Rows from block 2 of a small multi-label image tagger, named by matrix and row number. Rows with one number belong to one neuron. Each number is 128 + 32 x the weight over its row's rms, rounded and kept within 0 to 255. All counts start at 0. After the name is the row's rms in percent of the matrix's.
After each neuron's rows are labels from the 100 images, of 14848, where the neuron reaches its highest value: "top examples" is what is common among them. Only what is clearly more common there than usual is listed. The data: short English words printed on busy colour backdrops. In brackets: how many of the 100.
# fc1: MLP up (model.blocks.2.mlp.fc1.weight, 384x96), inputs 0-19
# fc2: MLP down (model.blocks.2.mlp.fc2.weight, 96x384, transposed), outputs 0-19

fc1.113 096 [126 120 139 111 126 147 149 206  97  96 174 102 122 130 170 138 119 150 119 199]
fc2.113 105 [115 162 105 117 106  96 103 159 136 118 135 183 119 147 131 100 116 148 142 100]
top examples: the letter y (51)

fc1.18 024 [ 83 126 133 126 109 156  97 140 120 116 123 171 178 141 174 142 154 134 125 113]
fc2.18 021 [ 63 159 131 166 156 104 106 118 154 174 119 112 115  93 125  78 131 168 149 179]
top examples: white ink (26)

fc1.272 091 [142 186 143 192 185 102 120 100 119  79 107 126 119 104 129 140 141 134 102 114]
fc2.272 096 [111 140  88 130 119 159 141 120 147 147 102 119 151 221 158 134 131 158 136  99]
top examples: the letter g (50)

fc1.98 083 [145 133 127 120 114 139 142 123  31 128 121 140 105 130 114 170 127  50 109 162]
fc2.98 085 [ 95 145 147 121 104 116 155 157 116 122  79 144 141  91 131 152 126 184 153 132]
top examples: the letter m (32)

fc1.24 089 [100 175 147  86 156 111 121 133 144 157  82 113  99 127 137 129 145 143 134 141]
fc2.24 094 [115 114  97 133 137 162 125 120 211  71 138 139 136 166 150 106  92  90 131 158]
top examples: yellow ink (26)

fc1.45 095 [129  88  75 131 104 110  99 119 141 164 140 104 104 146 110 128 110 114 122 196]
fc2.45 098 [ 82 114 117  75 114 133 112 148  68 172  56  57 149 124 120 146 142 160 168  85]
top examples: the letter t (58)

fc1.288 097 [ 95 167 131 141 144 100  60 158 143 164 148  82 160 164 156 149 193 143 106 174]
fc2.288 103 [144 128 131 124  93 118  86 135  81 171 129 148 127  74 154 138 165 116  96 108]
top examples: grey ink (31)

fc1.321 102 [115 136 206  87 141 145 181 125 175 130 151 123 119 152 154 108 157  93 184 168]
fc2.321 101 [142  85 104  96 145 131 126 195 161 146 105 133  81 101 139 166 120  74  92 141]
top examples: the letter o (65); serif (58)

fc1.133 096 [124  85 114  83 134 106 156 175 133  62 148 108 114  71  87 126 148 116 130 143]
fc2.133 107 [119 119 119 132 142 141 160 145 141 126 147  96 161 176 128 148 171 110  68  77]
top examples: the letter g (26)

fc1.326 124 [116 130 125  97 113 108 198 146 110 107 152 102 136 141 114 120 152 126 111 101]
fc2.326 119 [ 98 135 131 167 133 206 110 160 140 102 165 136  64 113  85 154  88  90  76 139]
top examples: the letter a (69); monospaced (58)

fc1.331 090 [141 140 133 121 118 154 158 154 127 140 180 124 135  89 190 146  63 131 114 149]
fc2.331 126 [165 133 147 147 109 157 149  95 122 136 170 135 124   7 142 129  94 154 151 152]
top examples: red ink (35)

fc1.27 100 [158 133 158 114 152 140  61 116  95  94 140  55 118 110  85 135 140 100 158 166]
fc2.27 103 [106 144  92 130 141  98 125 154 187 127 166 163 125 192 135  87 133 167 131  98]
top examples: the letter y (34)

fc1.49 036 [100 143 123 142 171 124  92 109 118 227 165 113 132 117 121 128 163 143  85  96]
fc2.49 043 [159 113 131 125  82 188 109 111 165 159 104 102 117  98 142 118 152 186 162 153]
top examples: green ink (25)

fc1.141 121 [180  33 156 129 123 166 134 115 181 180  94 194 143 140 123 159 140  77 101 121]
fc2.141 127 [104 105 129 133 170 108  96 149  92  96 124  80 120 142  98 114  92  95 109  85]
top examples: the letter a (63)

fc1.369 103 [126 132 154  86 180 109 143 144 140 130 172 173  78 145 113 142 150  93 127 134]
fc2.369 099 [171  95 169 124 122 157 154 137 133 146 141  90  87 105 115 122 144 218 174 186]
top examples: pink ink (39); orange ink (25)

fc1.16 118 [150 164 191  56 110 147 115 139 131 136 204 105 158 117 193 128 140 140 135 154]
fc2.16 105 [128 109  69 111 187 112 128 149  82 107 160 115 191 168 150 119 204 136 137 118]
top examples: the letter o (92); grey ink (34)

fc1.167 119 [102  84 167 166 166 157 130 139 120 118 166 107  72  97  70  72  67 118 105 169]
fc2.167 103 [107 146 148 163 157 154 109 185 113 179 106 120 154 172 117  82 139 181 140 114]
top examples: the letter y (72)

fc1.278 087 [108 169 132 144 126 152 159 105 129 166 171 156  99 107 133 142 122  83 134 175]
fc2.278 099 [129 147 125 148  92 137 144  61 103 157 156 153 105 172 137 150 111 255 118 144]
top examples: red ink (43)

fc1.322 109 [156 139 115 129 149 187 122  58 155 127  82  97  98 136 134 132 152 145 227 125]
fc2.322 096 [ 69 141 148 106 132 166  51  50  91 138 162 123  82  94 147 128  86 109 151 116]
top examples: the letter y (49)

fc1.317 104 [128  85 135 158 122 105 164 106 168 124  71  95 141 123 127 141 148 103 105 111]
fc2.317 108 [141 184 100 158 129 165 160  93 173 126  94 157 125 135 167 133 113 149 149 117]
top examples: bold (93); blue ink (29)

fc1.337 097 [124 132 170 129 146 145 138 168  95 121 124  29 179 104 148 101 100 179 108 122]
fc2.337 091 [189 101 137 122 104 110 170 132  80 140 129 132 178 112 132 207 103 105 143 142]
top examples: the letter o (61)

fc1.290 113 [198 141 131 132 118 123 144 131 107 169 167 163 128 157 115 162  78 141 113 121]
fc2.290 118 [187 112 155 145 140 160 195 177 139 144 136 149 104  93 131 170 129 173 250 150]
top examples: the letter m (27)

fc1.234 087 [143 122 113 123 144 154 133 141 156 171 137 140 143  99 162 139 141 158 133 109]
fc2.234 129 [157 116 128 130 126 162 129 124 125 138 115 124 119  81 133 144 134 118  90 163]
top examples: yellow ink (31)

fc1.284 111 [201 119 137 126 136 118 144  68 148 126 155 138 126  93 117  43 131 115 117 155]
fc2.284 118 [185 144 122  73 116 112 144  99 128 117  58 145 201 145 145 147  86  82 116  94]
top examples: green ink (60); teal ink (40)

fc1.156 102 [112 148 113 133 176 136 140 137  92 107 145 111  76 173  99   3  75  97 162  51]
fc2.156 086 [183  79 143 144 167 152 119 148  70 161 156 142 107 178  62 121  83 126 174 169]
top examples: teal ink (31); orange ink (30)

fc1.350 110 [128 113 171 161 156 145 160 165 149 112 105 104 144  99 119  95  42 140 131 121]
fc2.350 190 [164 137 154 141 125 142 137 123 106 128  88 118 143 141 131 139 133 153  95 145]
top examples: yellow ink (31); orange ink (25)

fc1.145 123 [119 151 165 180 122  89 119 117 131 142 136 159 132 145 119 117 118  70 113 178]
fc2.145 110 [115 107  76 178 176 161  84 119 122 101 107  99 198 109 114 158 144 133 137 112]
top examples: sans-serif (96); the letter o (73)

fc1.343 090 [106 126 136  75 106 142 143 141 150  84 179 122 165 172 142  95  75 126 128 139]
fc2.343 076 [150 150 138 150 186  63 139 159 105 192 125  95  96 115 127 117  95 159 196 159]
top examples: green ink (46)

fc1.116 105 [171 156 128 163  84 103 150  17 145 144 180 157 128 122 211 184 141 101 111 162]
fc2.116 102 [141 164 138 126  94 130  90  68  68 135 132 165 180 106 140 144 154 120 112  68]
top examples: the letter g (30); white ink (25)

fc1.259 105 [147 160 108 145 141 164 154 130 208 125  83 153 153 149 111  91 158 145 124  99]
fc2.259 107 [132  49 114 200  52 141  99 134 164 126 136 103  90 142 166  75 143 127 143 123]
top examples: the letter a (68)

fc1.184 097 [ 86 183  35 151 118 103 130 103 185 167 173 148 122 154 129 139 161 145  92 107]
fc2.184 107 [ 96 108 104 143 131  85  83 159 125 159 169 203 121 140  87 116 124 189 174  97]
top examples: the letter d (33)

fc1.275 122 [117 122 156 159 120 159 127 201 166 112 102 137 136  90 143 120 169 140  98 144]
fc2.275 106 [109 152 120 192 148 178 132 203 174 126 222 105 175 106 134 122 109 117 141 109]
top examples: brown ink (64)

fc1.149 107 [156 158 130  91 132 154 108  92  95 145 128 136  94 157 164 118 166 143 165 144]
fc2.149 106 [128  89  96  99 180 159 109 131 141 153 137 132 188 113  94 156 129  94 135 106]
top examples: the letter w (38)

fc1.286 075 [166 110 140 130  98 111 191 217 117 163 145 140  86 119 159 145 124 128 114 169]
fc2.286 103 [136 162 116 142 123 144 143  81 148 122  88 172 112  80 148 114 106 128 140 144]
top examples: white ink (40); pink ink (26)

fc1.79 106 [126 108 124  79 139 195  91 196 200  52 152 126 154 150 136 155 170  47 122  91]
fc2.79 108 [115 116 123  80 146 132 109 118 229 109 155 129 126 113 138  99 172 128 111 125]
top examples: the letter m (29)

fc1.220 107 [104  63 178 114 114 159 119 120 248 166 112 107 126 214 157 116 132 169 102 137]
fc2.220 126 [109 157 109 149  99 135 127  89 127  55 130 147 106  99 102 143 129 157  83  85]
top examples: serif (59)

fc1.21 051 [182 116 110 114  95 135 167 135  87 141 148 168 149 110   5  37 176 139 120 188]
fc2.21 048 [161 156 134 119 119 165 130  85 125 150 122 114 124 158 116  53 116 155 129 114]
top examples: red ink (32); orange ink (25)

fc1.371 103 [166 132 126  71 113 124 146 104 176 149 163 249 135 124 109  72  97  92 106 128]
fc2.371 088 [152  99  91 109 140 133 120  80  75 161 116  93 161 135 123 100 163 146 164  91]
top examples: the letter s (39)

fc1.238 074 [136 104 107 161 107  91 145 182 119 146 129 114 150  44 135  99 104  91 109 160]
fc2.238 097 [124 146 125 175 120 141 117 119 159 114  88 157 132  63 135 131  85 118 124 102]
top examples: yellow ink (47); white ink (26)

fc1.5 007 [134 151 180 128 147  97 131 139 122 113 138 161 132 153 136 156 137  21 145  99]
fc2.5 005 [126 137 114 134  60 124 155 112 114 170 110 127 128 226 163 128 100 166 144 106]
top examples: pink ink (38)

fc1.165 107 [136 167  60 187 147 114 132 131 164 156 180 163  89 146 106 147 140 126 154 142]
fc2.165 103 [132 110 163 118 130 134 117 159 118  61 108 154 110  85 144 139 143 142 131 159]
top examples: the letter c (52)

fc1.61 060 [151 120 149 130 169 165 130 135 144 163 104 155 153 166 157 149 139 134  86  97]
fc2.61 050 [133  95  93 132 100 169 108 124 108  78 148 105 177 148 141 144 135 111  96 104]
top examples: the letter a (73)

fc1.218 109 [120  80 164 139  65 128  94 141  72 152 154 138 113 197 133 127 155 163 104 144]
fc2.218 112 [124  95 175 185 149 100 134 141  61 115 121 121 101  90  79 138  96 166  66 147]
top examples: the letter c (47); the letter d (34)

fc1.303 081 [119 145 115  81 129 154  82 163 147 117 180  70 137 164 131 121 115 146 107 142]
fc2.303 080 [128 145  93 178 105 132 128  48 109 159 194 103 173 145 106 155 107 108 144 142]
top examples: the letter t (46)

fc1.33 102 [136  72 141  75 191 161 135 138 181 144 124 121 150 109 156 144 157 145 153 164]
fc2.33 090 [116 142 141 179 166 155 106 166  71 122 102  86 169 173 146 141 149  95 110 129]
top examples: the letter s (41)

fc1.131 062 [200 149 131  98  88 130 117 137  93 144 146 163 102 132  66 209 151 164  89 124]
fc2.131 055 [128 109 173 105 144 126  99 145 145 140 102 150  99  98 122 189 185 146 217 146]
top examples: white ink (68)

fc1.52 104 [102 131 138 144 163  98 161  96 114 112 156 116 128  85  86 158 123 186 147 175]
fc2.52 099 [117 130  93 134 156  89 130  62 149 103 133 129 135 125 107 168 178  91 159 135]
top examples: white ink (32)

fc1.345 101 [126 119 131  89 144 201 152 157 189 158 147  82 141 109 138 169 141 104  91 124]
fc2.345 097 [175 103 152 114 125 118 149 142  67  50 102 131 128  72 144 134 150 120  96 187]
top examples: grey ink (32)

fc1.53 120 [121 102  64 113 172 133 159 133 114 193 167 167 143 155 113 117 147 132 117  86]
fc2.53 110 [ 94 133 143 123  92 160 151 136 109  98 176 118 115 134  83 146 109  92 116 171]
top examples: the letter e (61); the letter a (61)

fc1.273 061 [150 150 120 143 116 183 112 156 130 135 109 140 101 152 162 110 129  82 154 132]
fc2.273 061 [ 96 164  88 111 113 201 158 152 195 175  90 151 147 109 142  98 105  55 185 109]
top examples: green ink (33)

fc1.137 110 [119 138 106 114  74 129 118 133 157 175 116 137  93 135 160 122 101 115 158 103]
fc2.137 112 [130 178 130 146 152 114  79 113 129 133  81  92 132 169  60 156 156 101 110 154]
top examples: the letter d (43)

fc1.143 096 [126 137 145  83  66 111 134 127  68 150 109 151 132 140 160 161 168 169 113 118]
fc2.143 094 [154 141 110 156  91 146 147 147 130 142 168 143 143 181 150 140 153  57 132 113]
top examples: red ink (26)

fc1.164 068 [168 146 148  90 119 136 151 135 137 154 167 172 221 139 115 114  91 157 148 115]
fc2.164 072 [216 127 128 170 120 136 147 131 130 159  92  97 178 137  95  93 173 137 173 175]
top examples: orange ink (26)

fc1.178 101 [135 110 139 124  72 119 121 150 173 103 136 139 108 115 108  92 121  66 146 175]
fc2.178 088 [132 148 134  88 117 112 193 160 106 171 156 113 189 133  56 106 147 160 161 139]
top examples: the letter w (45)

fc1.25 104 [197 112  97 146 165 172  78  53 132 139 134 171 114 109 113 135  98 118 103 106]
fc2.25 112 [158  99 146 133  25 153 128  79 141 130 121 158 113 132 133 150 124 146 159 127]
top examples: pink ink (43)

fc1.63 091 [138 131 156 143 167 150 153 154 159 146 166 112 127  94 129 140 157  80 158 145]
fc2.63 087 [143 109 123 171 192 123 167 162  83 131  94 130 171 153 131 183 156  96  61 151]
top examples: the letter o (89)

fc1.201 073 [147  99 138 167  95 158  79 173 113 108 126  99 101 119 183  58  83 139 115 120]
fc2.201 131 [116 137 139 117 115 133 159 113 121 128  63 120 147 201 111 126 121 106  79 153]
top examples: white ink (26)

fc1.274 103 [155 140  90 123 106  65  86 170 149 147 142 155  83  69 129 139 138 105 111  73]
fc2.274 106 [104  23 106 107 132 112 123 152 121 120 146 158 132 134  79 204 197 112 107 154]
top examples: the letter o (67); the letter m (25)

fc1.136 101 [130 107 118 174 114 145 103 109 122  97 133  86 122  95 150 102  98 196 124 118]
fc2.136 093 [122 121 174 140 128 106 208 155 165 144  73  81 106  90 181  55  99 140 152 113]
top examples: the letter f (29)

fc1.246 107 [142  97 141 143 149  53 100 161 164  77 120 121 120 120 175 177 128 160 113 147]
fc2.246 100 [167 135 121 154 125 155  99  72 151 125 143  81 150 101 121 113 116  96 195  82]
top examples: the letter g (36)

fc1.109 112 [146  93 154 185 144 159 145  91 147  75 113 120 148  89  95 144 135 118 111 137]
fc2.109 103 [159 120 170 162 114 115 110 119 103 153 135  84 137  79 171 132 127 140 114 126]
top examples: the letter f (25)

fc1.233 132 [121 133  73  75  88 119 122 163 110 141  94  98  85 130 147 162 135 143  97 167]
fc2.233 112 [123  97 113 140 180  99 156 106 145 154 192 144 162 123 166 124 188 110 123 158]
top examples: the letter o (73)

fc1.305 095 [ 56 122 147 164 119 131  51 133 135 120 115 202  88 105 172  74 130 129 142 162]
fc2.305 088 [ 71 132 174 105 151 105 121 200 134 133  76 120  96 128 144 116 107 104 113 121]
top examples: grey ink (38)

fc1.280 053 [ 52 131 164 156 131 120 186 136 148 161 111 158 138 148 138 103 191 137 144 138]
fc2.280 049 [ 83 110  71 153 139 132 120 129 147 155 143  60 160  77 126 152 131 156 110 120]
top examples: brown ink (59); yellow ink (32); the letter w (28)

fc1.215 109 [109 161 130 133 108 108 127  98 106 107 131 210  96 122  51 128 119 214 149 156]
fc2.215 095 [ 49 108 104 112 164 141  79 187 128  89 121  76 130 145  74 121  75 128 164 130]
top examples: pink ink (28); blue ink (25)

fc1.335 112 [216 106 161 122 113 145 119  72 135 132 120 116  29 131 173 108  88 115 112 107]
fc2.335 106 [163 103  81 115 127 163  85 121 162 104 130 116 169 121 129 154 107  78 144 110]
top examples: green ink (77)

fc1.166 095 [138 172 119 120 146 126 147 130 128 135  95 131 137 146 164 134 128  68 127 189]
fc2.166 100 [137 153 131  75 172 154 126 127  99  91 149 159 199 103 123 114 158 119 137 152]
top examples: the letter c (38)

fc1.370 097 [132 133  78  92 129 148 172 165 193 116  99 111 140 156 101 181 133  94 115  98]
fc2.370 099 [133 151 161 177 183 158 150 140 139 131 110 153  54  99 146  45 137 115 100 149]
top examples: the letter f (36)

fc1.200 107 [124 141 126 123 176  59  86 151 133 101 169  98 139 147 154 110 164 116 158 141]
fc2.200 098 [135  95  80 197 117 157 134 153 137 156  67  72 150 134 147  94  92  97  89 140]
top examples: the letter s (60)

fc1.223 122 [119 135  53  88 109 117 137 121  73 118 180 137 215 100 132 116 127 181 163 113]
fc2.223 120 [ 96 149 119 169 109 165 125 137 142  98 164 143 111 119 111 136  94  86  93 155]
top examples: the letter a (61); monospaced (48)

fc1.214 116 [165 108 111 108 110  97 141 183 146 149 145 170  97 185 140 194 119 146  54 183]
fc2.214 112 [121 159 112 156  81 134 136 141 152 176 152 123 103 168 115 146 141 151 122 136]
top examples: bold (97); white ink (35); black ink (26)

fc1.267 113 [145 141 101 238 132 115 125 142 133  56 130 143 101 116 157 165 127 150 130 123]
fc2.267 110 [141 147 115 112 174 146 173 184 196 111  80 176 146 119  13 155 117 121 169  67]
top examples: the letter d (36); green ink (32); the letter b (28)

fc1.20 104 [138  22 133 163  96  83 115  77  96 104  81 128  78 127  99 146 132 170 114 141]
fc2.20 098 [126 170 126 129 101 157 121  86 161 137 155 156 135 154 124 111 156 119  90  95]
top examples: the letter l (82); capitals (79)

fc1.375 032 [154 112 116 155 208 137 136 133 122 114 116 102 136 158  70 139 110 199 104 103]
fc2.375 030 [152 150 147  91 150  83 132 144 107 147 124 141 143 123  78 125 193 136  85 190]
top examples: the letter y (39); the letter w (26)

fc1.353 110 [148 129 124 121 133 174  66 158 185 156 117  94 120 161 163 167 174 144 135 145]
fc2.353 120 [103  87  97 154 135 192  76  86  71 113 147 149 130 112 149  99 190  58 143  73]
top examples: grey ink (27)

fc1.181 111 [164 162 145 132 184 111  93  95  96 110  72 142 110 135 114 113 118 181 139 138]
fc2.181 109 [ 73 187  96  90 177 113 178 111 110  83 139 151 161 116 122  88 110 151 143 142]
top examples: the letter k (55)

fc1.10 102 [178 133 107 146 125 116  87 100 102 132 123  96 110 182  66 171  79 161 139 152]
fc2.10 101 [221 127 131 130 135 118 182 132 144 134 140 169 107 180 160 132 157 144  62 170]
top examples: bold (96); white ink (30)

fc1.17 031 [164 149 127 152 190 112 115  91  86 134  94 147  97 116 151 161 116  89 121 112]
fc2.17 030 [158  46 114 114  94 160 108 128  85 118  62 194 181 120 229 187 196 101 148 138]
top examples: grey ink (25)

fc1.89 104 [ 96  70 202 194 150  58 121 133 101 109  76  43  57 119 109 123 124 134 165  72]
fc2.89 106 [140 103  99 137 178  58 158  86 113 111 108 117 157 157 163 161 143 153 109 122]
top examples: the letter w (27)

fc1.333 120 [ 69 133 130 124 118 140 224 111 123 110 124 192 194 127 123 165 144 102 108 149]
fc2.333 102 [174 100  81 151 153 139  92  92 130 127  94 138  83 120 153 158 143 158 173 166]
top examples: sans-serif (89); white ink (25)

fc1.248 105 [123 179 114 189 143  81 148 121  88 165 140 131 139 144 100 121 188 149 112 163]
fc2.248 101 [198 124 128 100 118 106 100 101 108  99 116 147 166 175 218 172 107 145  75 165]
top examples: the letter g (29); teal ink (28)

fc1.382 095 [129 200 109 134  98 128 119 225 165 175 115 119 161 144 172  25  76 111 153 160]
fc2.382 102 [150 173 160 131 145 105  84 130 107 133 112 186 128  63 105  83 121 111 127 112]
top examples: white ink (42)

fc1.257 108 [196 164  77 137 194 119 124 124 171 106 137 120 157 135 142 121 176 150 109 152]
fc2.257 100 [159 159 177  87 119 126 129  93  56 108 125 115 200 103 122  51 138  77 104  87]
top examples: sans-serif (88); the letter c (34); teal ink (30)

fc1.46 114 [108 202 115  88 120 173 180 108 175  76 164  89 139  76 113 100 126  72  91 137]
fc2.46 116 [ 86  69 140 157  85 118 194 103 127  85 110  82 115 163 116 173 101 136 217 121]
top examples: grey ink (37)

fc1.12 122 [109 111 126 142 112 127 111 115 156  90 143 111 119 108 134 140 143 122 127 109]
fc2.12 129 [ 92 115 125  97 126 148 137 136 145  85 111  95  87 103  85  83 102 100  75 115]
top examples: the letter f (40)

fc1.355 118 [ 18 131 136 174 130 109 188 113 126 158 133 157 126 123 126 171 140 146 141 161]
fc2.355 109 [ 42 135 157 128 107 113 106 151 131 132 134 119 186 133 181 153 142 136 124 127]
top examples: brown ink (43)

fc1.114 101 [121 147 163  96 164 105 108 118 137 187 137 167 143 115 159 136 164  59 102 125]
fc2.114 082 [152 110 105 166 115 154  62  77 120 112  33 111 196 150 154 132 101 131 168 136]
top examples: sans-serif (92)

fc1.6 020 [151 133 141 151 150 135 147  82 119 126  91 163 106 108 104 144 152 139 114  99]
fc2.6 019 [126 150  95 124 144 114 112 128 148 133 108  76 160 136 214 155 138 100 137 127]
top examples: brown ink (46); yellow ink (29)

fc1.289 113 [170  93 140  75 113 156 137 144  94 126 133 136  98 175 116 116 148 138  93 123]
fc2.289 101 [205 123 148 129 160 139 151  62 110 133 120 100 159  90 142 142 141 153  90 156]
top examples: the letter c (52); the letter k (40)

fc1.150 123 [125 165 148  89 132 133  86 153 144 161  91 109 105 137 167 140 146 124 225 118]
fc2.150 107 [121 140 113 144 121 112 147 109 185 177 128 101 158 224 116 183 111 198 138 186]
top examples: bold (76); white ink (29)

fc1.306 114 [121  88  76 134 178 200 161 138 136 119 120 129  94 132 109 168 177 167 103  47]
fc2.306 117 [144  97 107 179 157 209 152 123 126 115  83 109 183 114 122 112 138  88 153 162]
top examples: the letter e (61)

fc1.294 098 [116 142  95 131 157 132 185  98 120  85 203 128 135  89 132 132  83  89 120 121]
fc2.294 101 [108 136 109 111  88 124 132 145 186 165 101 114 143 142 137 158 156  84  91 117]
top examples: green ink (66); the letter p (50)

fc1.13 098 [173 105  89 144 171 123 134 137 101  72 172 169 109 142 155 178 158 162 140 183]
fc2.13 093 [172 120  97 115 171 161 133 110 195 129  74 123 131  96 163 153 127 150 172 143]
top examples: capitals (61); the letter h (30); the letter m (26)

fc1.276 091 [169 156 148 113 142 116 100 149 135 149  68  98 146 172 141  80 164 135 110 125]
fc2.276 083 [169 104 132 134 144 189 158 145 142 116 120 110 211 132 102 119 116 113  99 106]
top examples: the letter e (88); red ink (26)

fc1.9 103 [173 114 122 153 192 110 117 162 160 133  53 135 125 125 100 202  92 204 114 154]
fc2.9 104 [136 164 201  99  73 179 109  88 177 133 119 143 151  89  80  73 153 141  58 112]
top examples: the letter y (48)

fc1.316 110 [112 144 124 166  90 181 137 187  95 113 172 132 144 134 147  75 136 126 133 124]
fc2.316 091 [142 123  80 203 149 168 151 207 159 105 191 107 117 127 151 128 138 171 165 116]
top examples: brown ink (30); red ink (28)

fc1.362 119 [116 127 114 163 156  79  93 149 154 113  78 128 125 145 133 135 138  90  93 110]
fc2.362 119 [101 140 120  94 109 121 130 101  97 129 160  76 139 118 138  92 123 135 168  84]
top examples: serif (56)

fc1.48 063 [101 127  64 161 130 120 108 193 122 101 137 181  88 118  74  61 131 100 207 132]
fc2.48 065 [ 88 141 174 162 117 124 194 114 130 187 145  85 115 173 127 148 100 167 115 136]
top examples: the letter k (70); teal ink (53)

fc1.357 094 [118 118 121 156 191  89 118 162  86 102 161 201 163 121 144  60 159 113 121 112]
fc2.357 088 [117 199 124 153 110 153 175 123  94 135 128 130  86 179 199 134 115 141  74 139]
top examples: the letter e (67); teal ink (46); blue ink (40); the letter m (25)

fc1.358 116 [135 120 179 158 150 128 174 146 117 161 145 171  87 181 145 163 132 109  99 141]
fc2.358 124 [140 121 144 144 114 129 158 150 174 119  81  89 113  66  86 102 141 104  88 128]
top examples: the letter e (63); the letter b (37)

fc1.327 114 [ 95  58 121 128 195 129 109  93  92 101 131 102 115 128 132 112 175 169 116  86]
fc2.327 112 [138 132 135 136 152 115 149 174  23 102 153 140 167 102 181 170 121  85 125  93]
top examples: the letter g (32)

fc1.207 110 [ 96  57 128 157 157 165 122 117 100  71 130 136 158 174  82 126 128 146  66 165]
fc2.207 114 [169 108 141 138 144 137 160 162 142 134 125 156 164 164 130 146 127 103  99 154]
top examples: the letter l (48)

fc1.254 146 [ 80 119 129 144 141 142 162  76 105 123 150 135 148 131 154 255  74 122  62  72]
fc2.254 128 [158 153 125  91  87 187  63  42 143 122 147  95  91 185 125 162 127 123  42  89]
top examples: white ink (79); bold (72)

fc1.361 102 [152 117 119 154  80 165 162  30 130 123 130  91 163 104 103 122  60 158 133 153]
fc2.361 103 [133 112 135 129  66 128 119 114 157 126 132 177  79 139  68  81 188 159 187 148]
top examples: pink ink (49); purple ink (36)